config.toml
model = "image classifier"
dataset = "cartoon faces"
train_examples = 203450
image_size = 24
crop_scale_min = 0.8
horizontal_flip = false
rotation_deg = 5
color_jitter = 0.2
cutout = 0.4
targets = ["expression", "hat"]
num_classes = [8, 5]
arch = "mlp"
layers = 10
norm = "layernorm"
norm_position = "pre"
activation = "gelu"
mlp_ratio = 4
layer_scale_init = 1.0
dropout = 0.05
inner_norm = false
width = 384
loss = "cross_entropy"
head_dropout = 0.2
init = "lecun_normal"
residual_init = "none"
optimizer = "muon"
muon_scale = "match_rms_adamw"
lr = 0.005
momentum = 0.98
nesterov = true
orthogonalizer = "newton_schulz_5"
adamw_lr_other_params = 0.00087
grad_clip = 3.0
sam_rho = 0.05
steps = 40000
batch_size = 128
epochs = 25.2
lr_schedule = "cosine"
final_lr_fraction = 0
warmup_steps = 800
weight_decay = 0.01
adamw_weight_decay_other_params = 0.05
Rows from block 7 of a small image classifier, named by matrix and row number. Rows with one number belong to one neuron. Each number is 128 + 24 x the weight over its row's rms, rounded and kept within 0 to 255. All counts start at 0. Numbers have three digits each. After the name is the row's rms in percent of the matrix's.
After each neuron's rows are labels from the 100 images, of 14976, where the neuron reaches its highest value: "top examples" is what is common among them. Only what is clearly more common there than usual is listed. The data: cartoon faces. In brackets: how many of the 100, against the usual share in percent.
# fc1: MLP up (model.blocks.7.mlp.fc1.weight, 1536x384), inputs 55-109
# fc2: MLP down (model.blocks.7.mlp.fc2.weight, 384x1536, transposed), outputs 55-109

fc1.2 037:136105080115127145127064128107134087076156122139159140127150128098094122098101126140126137188144115136146156129086081151146093114115088084159101103101148104113162110
fc2.2 049:114158117139140138147120112151134141111167087156145156108161142143098114126128118129087065158133109130136115120137097176146116125133110111050103076156136152123163109
top examples: winking (90 vs 12.4); cap (51 vs 10.6)

fc1.369 164:123135113158158134134198122109120092169145084127189134179146102126082109109155127110137095174101137104162153126138156111141151150167154122106149134133138138175066133
fc2.369 161:093157166178110092155121152105088134097106144159100102140134117142163091156151142114097150074110122148155140099122172145135100147121117137167102170154142099115118144
top examples: cap (70 vs 10.6); smiling (57 vs 12.5); winking (37 vs 12.4)

fc1.135 082:128093135175170153094132134101143124142132133156148121114116157129141113151124096123144117127112115193131146104137094127131124137111124113124160122109133143123132086
fc2.135 087:085113150149112107128111104120116114105181111117121150147145138135077153133102144073138152163184113121124113131109138131082096118144163109166136101116142123117163132
top examples: sad (95 vs 12.4)

fc1.268 162:125131162165170156144129105085131130170141142148108146120125101147144072106075095123117117085140112110146094143139109106129103089134136119130105131094131137167124153
fc2.268 160:157152127106143099155139138135065134132100151134139141158108123096149148104135148086162119111136123099173127122103126151125138140153100104155167157109135129154103129
top examples: neutral (79 vs 12.5); top hat (53 vs 9.9)

fc1.493 078:168177145155102127112148095110122124112119127150162146115055129140159166149154141153107132147157133134165149175088145175122096100101094132104136110132094146109143073
fc2.493 090:074133130113145147141169145101113110129112103167091092137157125112133115148112119098130145121177083050184159155125127141157123117122166141106119136143153120124100121
top examples: angry (98 vs 12.7)

fc1.540 097:080124146162137119144097132122092126172133151158122158088105163103140125143142156160121148132148128149077138106127143117154124129123132101134143103125155125091140126
fc2.540 083:173119152156136125132165153129147110106138129092141121127123113153137157156096132111145142126150119148172131126128121117128152105091120139159102099123114101130143095
top examples: winking (88 vs 12.4)

fc1.762 069:133167126162104085110138158125117107111115121118153110129161147145105097141171132131123123104134196131149140134129130073119090156122162166143162119143127118106145084
fc2.762 063:155118098097147134141135132103125129117119122154117117097126166108105144141111160159089121069116120130118135153133126121134183133107108112121170100161126106145112068
top examples: sad (70 vs 12.4); angry (30 vs 12.7)

fc1.624 061:114129099148121146143132140120148153094119166123121130141107109132167140157129097101125126098120108068144093111178174117160118132171096106102127124077151151095141120
fc2.624 067:149086105131162119129152145128093114067096148158099081116174106125103138146152120122132120142131157121114116138133130137148123127148150133117137148108143078112117149
top examples: hat: no hat (100 vs 60); angry (56 vs 12.7); sleepy (32 vs 12.3); hair: bald (26 vs 8.7)

fc1.82 192:119101136166121123107126149097139111124140150108153173124134154138116113092106144143146105127150149132122182124111123155112114122104143099140143117135076125141173145
fc2.82 191:172123163106094088133112133145121131151129094095145079131111110108128112182204138135117098113125104134136118129123096132126112151131144157163138137131107141147089101
top examples: cap (100 vs 10.6); winking (79 vs 12.4)

fc1.69 113:148141143186126120137149098109158123118141136116099126109100133185118117156108110149113121166129127133130140136162159103157146138156094089132154107128129066133126156
fc2.69 100:158125138106089135121139104138122142125133128135126158150143123120130113103126130131168129155105140116140133133119093117136089117098123089132060143151103116120123135
top examples: sad (100 vs 12.4)

fc1.499 156:138120120155129135114130117141131122133139144137101135149120131132097108178088133128117151129112116148097157137130111170126100142121128109113170136111150167085120100
fc2.499 154:156126121107103136154122165147100096116129127113104110117121167146121135087107122144126122124138115137159113109113175119155119095137161148132127086128146115112134114
top examples: smiling (73 vs 12.5); top hat (25 vs 9.9)

fc1.725 040:132141114113141129132115134143144130136130156099109137176164089135118119113144117125126103103132173106153092066111162161135143168109115154109117140153125153156152101
fc2.725 055:167124134140164139112119147157129107154109140079104119159120090140135090181133095145167125120139161128067126117139134165137165124105105152132074117129128146142117104
top examples: laughing (98 vs 12.6); pointed hat (44 vs 10)

fc1.587 088:198165175130153122132151120125159158146174149153124168149151127161114104133145107139082108133147137097109110130137113121110123128099150120158105095116117191174133140
fc2.587 078:126089121139127130176137117114115105120117119148167151136148138092138153177142123140131116135098185140113123159147123102144079142158103105144152118145109093173129119
top examples: hat: no hat (95 vs 60); sad (57 vs 12.4)

fc1.719 077:144131147125108154097101168134111134163110095118193107149122130149133158110082164147161104125149121149150140112126097174094110139108136093108113145144144138146096141
fc2.719 081:095154096109159148126158120126140129078108119127117120111085120133095127122131140103111087134133126150130119175105057114126118138181156169149160109153115135117094121
top examples: sad (98 vs 12.4)

fc1.322 090:066109130131120125109104103143131153117140128110110143128124155121123189100133132081140114126147127148134163094122103145131100095130146125172145148109138102130106135
fc2.322 095:119142168135109114097146132125096097133124156089140110149118125137098144115131151138096211093122114131141111142109149144124098146154143103113213140109128111135114111
top examples: sleepy (77 vs 12.3); crown (33 vs 9.5)

fc1.464 047:159143110116111114134124118173146113106097134110122134168128132128127179131131151142127193152142176131135135154160169172131162151107133174131104108157184125141106140
fc2.464 063:134146087118120098126116130176161087109098150170121109110150164128172106083125133156115110099115086107154162139109138117118108087089155131116115130157107109147143114
top examples: hat: no hat (100 vs 60); winking (51 vs 12.4); sleepy (49 vs 12.3)

fc1.732 131:120155113146143092108135109144141124180130155129152094133165095142153152136105142154160096137137141148153138091129124112180139086114123141133140147110185128097129099
fc2.732 118:123126161113121096161153134108114122149104132151138135123106146122163085150116153111132127128123147105112128149170128123129149135116108131091137146146152088109118152
top examples: cap (71 vs 10.6); smiling (48 vs 12.5); laughing (44 vs 12.6)

fc1.275 069:145128134137131128136124175081120129117130112134130085096143116165112138148173124151164096103125127154119086141158191111128118084115113132134106129159125130081120150
fc2.275 081:123098118112105128137077118113110114161135139118100119098143123159157101121130128124117087127110140146147113172152090125141100129153139121118102150123125154117120109
top examples: sleepy (100 vs 12.3)

fc1.53 057:159162124132153072123123111116111130114158155105117146129088071134151131136141098150140146130166105115126121162123128107134131158100122108161150098147145098133144108
fc2.53 061:148123150157086133135131113147112153096127122198137150135123150127147140145123092172087147152131120115134126115090106136115105114143180133142125132138101122129139121
top examples: sad (84 vs 12.4)

fc1.489 044:092089107134119125080090141111176125072128157097149117128120140153156128109125095137156144115103151146122095155119142123171125125141133146138113079134113145127130075
fc2.489 052:164079139113095130129099123140086095203132098135118127162133143122134135076159129103123148135127128157121112154111127132152145107112141116146126122096094106096100130
top examples: sleepy (99 vs 12.3); blue face (35 vs 14.3)

fc1.510 097:117124118125129115118133117078102124156116132149160115162121140147110150098144099119128089121123130120148117144108077125121167149142160125090170126094105174165168131
fc2.510 082:136070152150114125117105123065139133120152070104138136174115135113111105134141127121121134103158139155131148066119178094115128147111092116157087140161142074119098124
top examples: top hat (100 vs 9.9); sad (48 vs 12.4)

fc1.658 095:159112108107160146141169108148177181089123131079119184090124118120143167142142132113125165119158139109088078172149124116161099152102116132170139090167144131111124131
fc2.658 086:163137144120120163115120138112133153144151134131132142138100135142105127159108149105123120118111157139141143077112131167123148110080124108128107103097133130153131183
top examples: sleepy (100 vs 12.3); crown (71 vs 9.5)

fc1.529 330:161175141183132131154090109143105173154076129128087123130101063131128143108109135130109079143121109127077155121139131154156107112141138131137149165106131143095111154
fc2.529 285:121099138133146147118145147137107142110137132130145108108155102167116111083129127130130111195145160145101141139146086126112120145115146145101131114137125126132096157
top examples: neutral (97 vs 12.5)

fc1.57 064:132117106104171099110169135158084123152140146095135127119126138057154115133118115147116135113142130157081129115116113152095096095082127138135164114178121170089160123
fc2.57 063:124119138142141159144112100143153130104106157160095133138143110148102163106148094109128133117098124143115131110177130147120147133156167105125121155121138103145141125
top examples: laughing (95 vs 12.6); crown (39 vs 9.5); pointed hat (26 vs 10)

fc1.183 171:193149169183114126132173130109108083113087152120128119128176163130140166111137113144119180127134086123169157126156111142144150145105147157146151136139110123130126095
fc2.183 166:095121133128116148116118126117136110137136125102061140134119124137136098098109141086140129129158145137138098129121141106118156107124157136120087142147115121138090100
top examples: smiling (86 vs 12.5); cap (57 vs 10.6); pointed hat (32 vs 10)

fc1.718 183:194132130104122111099104121139128124158144122135125136132143108121115104130145142161111087128143128143096169108136142094149108115157113131152120137118129117124155150
fc2.718 185:140136156150117137137179119113116114114125134157104132121078167146137127079135133148120147120138155121197136144139087146118154118130114129124134118102096154098103107
top examples: winking (100 vs 12.4); bald (26 vs 8.7)

fc1.181 149:124164164137146132152135152114140062095130116168160110143110134153109099094123122120117102143154148116136132126163103124086152089103127129137091124136111157116094150
fc2.181 137:101108140115117166097132095124118146162143079079145086115161106106137129146148110140140119088125124158121122098054126108159149205081157121140130146151132132133115092
top examples: smiling (67 vs 12.5); cap (63 vs 10.6)

fc1.620 097:127089107118113112122128115120095149127120115127122157170057141108142067136112108094108138134129120139133141147122130163143121143106093081164113099145132140108153084
fc2.620 104:113141091153095124167102100145117129099120121143121164130127131137158129143110146132122168127103111141117123150097095131096130096070125139101108128115094103104100124
top examples: hat: no hat (99 vs 60); sleepy (55 vs 12.3); winking (43 vs 12.4); hair: bald (25 vs 8.7)

fc1.744 172:132159137114120094168084119139136151146094101139115139158106143117077150110154146150140118071176120139143119105178107152133133142086118108151132134126122081160105132
fc2.744 172:112109162111135142081124121110055095115111152081143151131146170103100139146116099137115137125151111115113134082104121135138138083125164130135119118101128125143145134
top examples: angry (93 vs 12.7)

fc1.176 163:118162165133121129083120098139111115134129165122112146142162165131159162119067150104078160138159152122148101117139126138116115150150152096114142140134133130136129098
fc2.176 149:096097161121103121110149171105159098101120127152160138103180096135105123134123126119114140141149107155134131127122140106106140147171121117151131126182136136126131133
top examples: smiling (100 vs 12.5); hat: no hat (95 vs 60)

fc1.609 090:136122121140180114158138182099137110119126139078136134127125145128116115101148106118128136108086147118102135143139087138177129124171159154101157102116125158130128144
fc2.609 089:143105138159152192120176120109148113116108094122122111164131177142127148118120133116138150099118117121144111111083166178133133132067101151143142119164118131110158132
top examples: sad (89 vs 12.4); cap (33 vs 10.6)

fc1.292 199:111150123133161158126089117127128151123091116093141070130144131138134134119135127111095140112126098120088165133093149117156145136147167084143095176127118106148109111
fc2.292 180:128122145126086136102106123151140107128156114140109154124146096156138109152105108110132134112177114138133142121130118130115143112152118111130089125137140110140081140
top examples: neutral (83 vs 12.5); pointed hat (35 vs 10)

fc1.347 106:200095108141111140104170177107167119161096125106131136113163139095118123171135144121086110171154153111135094154126110121159113084157142140090131123132147163170109115
fc2.347 101:112116106114078121143151101128161145127118120137139144119140128134109109123167108153111126138139058090133117138136151149152151118137106115119121125145156153131154111
top examples: crown (100 vs 9.5); winking (53 vs 12.4)

fc1.618 114:158077133081121115144106166124135130168113096123155149145142086127156136162095110145127155179141139125142140137145166123126141114146109135116104143146134115109078150
fc2.618 104:129186151153125100095140118150153120124089153125110128107138128175140126118113126128154129102110095116163147150154094102123138168116128148113148161157144098145141127
top examples: pointed hat (73 vs 10); winking (47 vs 12.4)

fc1.462 080:117160121118154137104133110135155120136139125111141179139150144095129146147088123090108140137110123126128166128175125094129106125140090122137159121119126115118090130
fc2.462 082:108149128129096140121166154140143120118126134145089137129125184133148122105142122126113124095150118141114099100153139142087115132108151111090121109147202088158093117
top examples: pointed hat (95 vs 10); sleepy (49 vs 12.3)

fc1.665 081:137128133140110086126115119128080101108093104111144169120115100116135169137079141116102074108137117089112169158143144141153135162093111152139138109132138087077098120
fc2.665 097:102132113134146116129149131107101099140154112123127143139160134170122143114143134143070147135155165122155116136091105118098153160127085126106135111097140142132146120
top examples: winking (100 vs 12.4); teal face (32 vs 14.1)

fc1.671 119:142135153134132156128118126127120102095127115147143105151158127162096157121100143132102122109116120112106146173144135108088115147122106133111112134095160117108142153
fc2.671 115:131132149118111108042083138154137134120150070093122153163116135129124127152128123104149133109133132146097106101142170125134108085076161117147112158107138117109163105
top examples: surprised (100 vs 12.7)

fc1.215 217:148109126142145112124137175141144115123065169098123088137150120134068137175123101094155147153154165107160077121115100088109127146150158125175159161144129114160129141
fc2.215 188:137111137115162094082129125116134147099123122144152157115132160112167118120121105148130137119148137087095144104120134132127118118104090131140149144147148143143170082
top examples: smiling (95 vs 12.5); cap (53 vs 10.6); sunglasses (30 vs 12.3)

fc1.388 187:181182138124114057153112145134168114158129133184151141131100161113127083122096128105152120107145170087125148132101149116131148135163109089130153109149120132141083126
fc2.388 175:093133141107133118139136157132120139111114132147164129126148095117170113161112116121103156117171095107136122149148137119113150099173120122107112151128097120140122157
top examples: laughing (100 vs 12.6); blue face (32 vs 14.3)

fc1.327 126:113136096178141121141140131125133135138154112150108139110125125077118068143116078098126118156107166148127123144120151157125138108090095132130161134140147099167066154
fc2.327 123:132108129112093118119132087124171133120137130128100096183198105097146101124131142147136160098154110126111143139111150085134150126079108123157106128141147098200138121
top examples: sad (96 vs 12.4); pointed hat (47 vs 10)

fc1.246 031:102132139143146148151153126137119122125080099134151149121141147154122123127116129174103089141131174133104153159159115091173113104137139136112141133137102114105107085
fc2.246 046:138130167114159197135110125112128105138147066157162115117082146102077105135147139170134082135099159114097137110152120126134112127100124115129127120126108145143119116
top examples: pointed hat (59 vs 10); smiling (56 vs 12.5); crown (34 vs 9.5)